{
  "dataset": "drawn human figures in many poses",
  "horizontal_flip": true,
  "cutout": 0.25,
  "encoder_channel_attention": "se",
  "encoder_depths": [2, 3, 4, 2],
  "text_encoder_causal": false,
  "text_encoder_norm_position": "pre",
  "text_encoder_activation": "gelu",
  "text_encoder_fused_qkv": true,
  "optimizer": "soap",
  "beta2": 0.99,
  "lr": 0.0037,
  "adamw_lr_other_params": 0.0019,
  "weight_decay": 0.4,
  "adamw_weight_decay_other_params": 0.01
}
Rows from block 5 of the image encoder of a small contrastive image-text model, named by matrix and row number. Each number is 128 + 24 x the weight over its row's rms, rounded and kept within 0 to 255. All counts start at 0.
After each channel's rows are labels from the 100 images, of 14848, where the channel reaches its highest value: "strongest on" is what is common among them. Only what is clearly more common there than usual is listed. The data: drawn human figures in many poses.
# conv: 3x3 conv (encoder.blocks.5.conv.weight, 256x128x3x3, each kernel summed), inputs 0-42

conv.73 [ 94 123 136 157 132 107  66 132 113 131 121 127 109 165 153 140 126 113 160 104 207 136 118 121  94 124  89 153 111  79 125  91 138 123 125 143 135 140  78 137 113 144 116]
strongest on: white top; white trousers; hands on hips

conv.233 [117 157 115 119  93 130 114 133 132 110  76 139  93  86 149 140 120 108 131 102 119 144 146 103 111  58 116 104 138 134 131 128  73 148 100 107 106  99  80 128 161 130 129]
strongest on: walking; blue top

conv.214 [ 87 148 123 149 133 118  95 117  86 121 113 126 118 124 143 119 172 175 133 116 153 150 118 108 157 156 140 133  84 109 150 127 183 155 130 139 137 122 123 182 126 148 114]
strongest on: white top

conv.65 [119 126 128 126 116 137 166 128 108 141 105 119 129 135 151 153  96 117 124 153 147 112 124 120 134 128 142 143 137 138 117 112 118 118 142  84 127 129 143 145 102 154 186]
strongest on: grey trousers

conv.35 [115 164 140 128 130 105 118 122 125 116 103 143 136 143 110 182 135 149 122 130 154  81 144 156 123 138 108 109 139 145 120 117 122 167 146 137 108 154 132 147 139  48  82]
strongest on: purple top; purple trousers

conv.150 [152 161 111 128 115 137  68 134  91 128 143 102 136 103 138 125 131 101 121 114 138 107 101 138 116 134 130 108 170 119 109 137 131 136 173 115 145  97 141 134 125 146 110]
strongest on: waving; arms up

conv.24 [126 120 125 165 121 140 133 136 106 145 143 145 125 154 139 135 165 166 131 165 123 116 150  73 172  94 114 138 145 148 129 106 166 112 146 151 121 133 120 136 141  97 178]
strongest on: standing

conv.190 [132 124 153 137 137 134 158 129 143 120 106 138  94 116 164 117  80 122  90 106 180 100 154 120 139 170  82 142 155  99 114 134  89 159 101 139 115 134 138  98 146 160 130]
strongest on: lunging; brown trousers; running

conv.241 [123 143 119 105 117 106 146 152 108 107 129 154 134 120 115 118 158 134 124  87 123 154 127 138 121 159 114 100 122 152 114 149 123  97 138 112 124 155  88 127  93 128 118]
strongest on: waving; splits

conv.128 [160 130  88  71 107 124 150 137 106 110 148 117 112 145 150 126 115  96 178 134 123 142 142 108 129 152 103 131  95 125 114 109 112 118 106 102 113 152 126 158 159 158 118]
strongest on: bowing; teal trousers

conv.221 [ 87 166 171 137 115 104 162 122  89 135 132 124  87 125 110 143  85 149 136 124 150 192 136 111 157 135 174 124 144 122 102 161 150 127  82 126  95 148 135 127 137 136 169]
strongest on: white top

conv.102 [113 144 114 122 110 109 100  88 129 144 122 109 110 129 126 139  85 164  87 108 136 100 105 145 177  99  80 157 108 150 109 182 142 151 146 146 116 115 118 142 133 133 118]
strongest on: arms up; yellow top; hands on hips

conv.63 [102 125 115 101 140 100 102 148 149 130 107  94 126 149 137 165 120 140 143 115 130 113 146 147 155 145  92 146 138 157 199 151 123 131 150 149  88 168 126 131 118 173 157]
strongest on: white top; white trousers

conv.116 [123 151 101 133 101 138 156 145 113 120 117 136 107 102 167 130 109 131 114 121 128 146 135 113 128 131 148 145 112 151 147 107 110 103 100 152  99 143 102  98 138 110 124]
strongest on: hands on hips

conv.104 [ 79 154 162 156 174  84 118 143  95 151  74 117 156 142 106  69 161 107 151 120 131 122 150 150 129 134 155 127 138 141 134 108 153 119 111 127 111 127 115 106  97 131 128]
strongest on: walking; star jump

conv.82 [144 118  90  59 133 138 126 139  97 144 124 106 104 105 143 141 124 119 117  41  96  92 139 118  94 114  95 124 134 156 131 131 122 156 119 112 105 105  96 138 128 119 168]
strongest on: standing; lying; blue top

conv.247 [143 131 148 122 147 144  97 123 113 136 108 140 117 107 118 131 140  94  87 144 118  94 115 113 141 151  81 119 161 147 137 103 154 121 104 127 141  99 111 104 146 133 138]
strongest on: walking

conv.165 [ 99 125 133 112 133 107 118  98 128 126 120 139 132 150 104 134 130 144  96 140 159 185 147 141  94 120 142 118 133 115  97 101 146 113 134  97 116 166 145 146 146 135 141]
strongest on: teal top; teal trousers; squatting

conv.124 [ 90 132 137  94 119 119 131  98 182 155 105 130 161 107 100 128 114 156 101 131 111 108 142 148 115 141 119 139 143  87 145 119 143 151 124 129 103  98 118 130 162 154 147]
strongest on: bowing; sitting

conv.60 [105 112 130 100 132 157 104 125 146 162  82 172 111 118 130 108 150 131  93 126 126 101 166 139 141 138 101 114 102 109 131 130 155 145 137 139 141 123  96 117 166 123 149]
strongest on: standing; hands on hips

conv.90 [141 135 140 140 139 139 120 138 109 136 161 173 124 153 141 137 227 171 122 177 141 131 144 136  96 126 145 115 130 140 136 154 175 106 163 105 153 123 116 113  83 153 114]
strongest on: purple top

conv.147 [112 166  89 141 148 121 128 118 102 128  65 126 100 138 137 146 103  88  94 142  85 142 140 111 123 143 170 103 112 142 142 125 165 115  97 113 100 102 106 138 116 105 130]
strongest on: walking

conv.243 [ 83 146 101 110 148 199  85 150 125 145 110  94 129 131 115 141  97 113 137 129  92 139 110  94 151 140 122 144 114  99  90 147 101 168 133 113 122 133 126 123 112 143 120]
strongest on: waving; pink top; kicking

conv.26 [133  93 140 106 108  80  77  95 123 121 130 156 130 126 121 121 105 114  92 140  88 101 142 117 100 137  54 113 102 146 107 118 123 140  74 128 134 143 139 128 149 120 152]
strongest on: bowing

conv.227 [132 158 117 119 124 158 135 169 121 134 138 120 149 140 118 124 107 130 123 116  96 149 112 145  86 124 141 133  84 110 137 104 125 131 128 114  84 130 155  90 144 111 130]
strongest on: blue trousers; squatting; blue top

conv.79 [152 102 134 108 111 145 115  99 153 148 140 110 131 117 145 128 150 108 136 161 100 145 121 126 155 141  98 113 182 118 115 129 154 127 125 121 110 146 103 127 142 101 143]
strongest on: walking; orange trousers

conv.242 [121 124 124 142 129 165 188 142 133 148 152 135  96 139 144  98 114 171 133 106  96  90 125 101 112 108 103  97 166  86 100 128 125 108 119 114 120 109  91 136 162 152 123]
strongest on: grey trousers

conv.122 [130 118 155 127  89 163 101 142 113 162 107 121  93 102  99 126 153 127 147 183 107 111 115 129 133 107  91 148 133 139 133 135 131 113 108 123 156 123 136 121 151 112 154]
strongest on: walking; sitting; orange top

conv.38 [147 161 154 148 141 108 139 120 162 122 142 152  98 129 118 138 129  80 106 132 133  93 143 163 112 120 169  99 138 146 101 120 106  79 117 120 119 139 112 106 117 140 135]
strongest on: bowing

conv.244 [144 152 126 108 105 130 102 110 108 124 158 108 108 100 168  96 152 133 120 143 125 166 117 158 135  68 106 165 112 143  99 134 127 114  83 134 175 150 152 139 135 150 144]
strongest on: waving; hands on hips

conv.98 [127 119 138  97 106 163 160 116  92 125  79  92 124 120 155 132 174 108 126 157 173  96 175 124 135 118 101 114 152 136 145 105 121 142 136 131 103 153 102 136 135 122 119]
strongest on: lunging; standing

conv.183 [149 134 172 133 141 107 142 153 140 138 138 142  75 105 163 132 106 147 148 121 157 143 150 146 108 148 133 112 164 113 112 106  73 112 138 105 111 133 101 141 153 152 100]
strongest on: grey trousers; running; lunging

conv.76 [147 116 107  72  90 190 122 150 156 134 111 131 122 147  78 126 106 132 127 106 119 105 144 118 120 131 147 135  86 122 121 131 151 140 170 129 114 117 117 121 174 119 130]
strongest on: lunging; pink trousers

conv.14 [162 134 132  85 103 116 144 134 117 132 124 126 104 146 143 150 103 115  87 110 100 114 149 121 129 124 106 175 157 148 129 138 106 141 125 143 142 134 153 161 168  98 139]
strongest on: hands on hips; squatting

conv.226 [104 112 139 143 104  74 158 109  51 156  91  78 123 130 157 148 108 101 113  77 149 171 118 197 179 133 141 124 132 141 171 125 123 141 168 123 133 119 124 143 117 142 117]
strongest on: white top; white trousers

conv.86 [128 180 122 144 122 132 103 119 135 104 110 149 125  85 150 136 128 124 151 112 158 140 150 137 120 112  82 140 156 120 121 140 112 106 157 118 136 102 110 123  93 115 136]
strongest on: purple top; arms out

conv.115 [151 124 140 139 135 132  96 138 162 108 114 120 157 117 125 154 151 171 115  85 111 121 123 115  91 136 141  91  88 128 132 115 161 106 138 120 125 110 157 135 153 159 133]
strongest on: waving; purple top

conv.33 [112 142 108 154 127 103 104 130 146 122 104 125 126 135 124 144 107 129 140 145 117 106 131 158 154 108 111 100 137  88 133 111  91 110 140 123 112 143 102 165 102 156 114]
strongest on: lunging; arms up; standing

conv.9 [118 109 136 108  75 130 122 107 117 119 104 145  98 106 140 136 116  91 113  52 107 113 147 111 129 131 110 124 192 124 129 148 129 145 126 112 110  99 118 133 140 138 127]
strongest on: hands on hips

conv.28 [144 119 128 134 161 123 109 106 117 101  91 136 123 129 136 144  99 174 121 128 144  94 139 134 134 144 121 123 120  98 179 169 139 141 168  89 154 114 103 123 123 136 166]
strongest on: standing; red top

conv.235 [106  89 124 114 101 130 134 156 162 110 139 142 138 107 130 108  99 112 129 136 111 120 129 115 117 133  94 135 119 147 161  54  98 111 160 170 132 140 124 126 140 107 141]
strongest on: standing; brown trousers

conv.209 [124  82 130 118  96 123  78  93 102 153 128 114 141 147 111 157 132 167 109 178 155 148 145  70 101  77 130 158 126 109 111 101 183  97  96 120 120 123 109 102 138 151 142]
strongest on: arms up

conv.71 [131 126  84  58 118 146 112 123 139 138 143  99 132  97 149  90 112 106 186 134 114 115 131 114 124 142  92 135 139 115 152 135 150 113 147 130  92 122 124 116 175 168 149]
strongest on: standing; green top; hands on hips

conv.153 [147 123 138 123 128 135 147  98 146 147 101  97 127 169 138 107 153 112 109  81 139 126 152 121 136 153 134 102 142  94 156 158 114 116  96 159 111 117 137 148 111 111 133]
strongest on: bowing; green trousers; pink trousers

conv.199 [ 98 147 152 177 169 127  49 114  87 141 142 153 137 116 138 146 121 138 147 147 179 143 137 101 140 129  71 137 140 116 127 135 194 145 129 112 127  95 134 102 110 147 119]
strongest on: walking; brown top

conv.13 [151 137 121 150  83 156  91  89 156 122 102 134 133 119 171 174 128 137 129 106 116 145 162 152 155 137 116 113 133 123 153 167 108 146 133 131 142 125 120 161 139 143 122]
strongest on: purple top; blue top

conv.44 [134 139 109 128 134 120 129  94 113 118 170 169  59 124 164 115 139 164 116 131 132  96 170 143 143 152 132 114 144 128 118 107 161 150 192 104 153 146 122 146 136 139 129]
strongest on: waving

conv.171 [126 138 129 122 128 149 114  97 135 120  77 138 113 153 152 138 123 144 126 122 119  85 148 142 151 124 112 153 143 102 170 165 161 142 117 103 146 110 139  93  98 109 103]
strongest on: grey trousers; grey top; sitting

conv.178 [160 102  84 148 124 146 122 115  91 128 153 158  98  74 114 129 120 105 114 171 116 107 136 138 124 103 170 135  88 130 123 104 117 130 146 150 141 108 132 124 135 122 119]
strongest on: hands on hips; star jump

conv.251 [150 132  96 104 149 146  91 151 166 138 139 128 150 134 153  85  88 120  79 149  75 118 151 128  88 104 134 157 112 132 146 103 108 136 151 114 115 135 113 100 143 105 154]
strongest on: arms up; pink top; pink trousers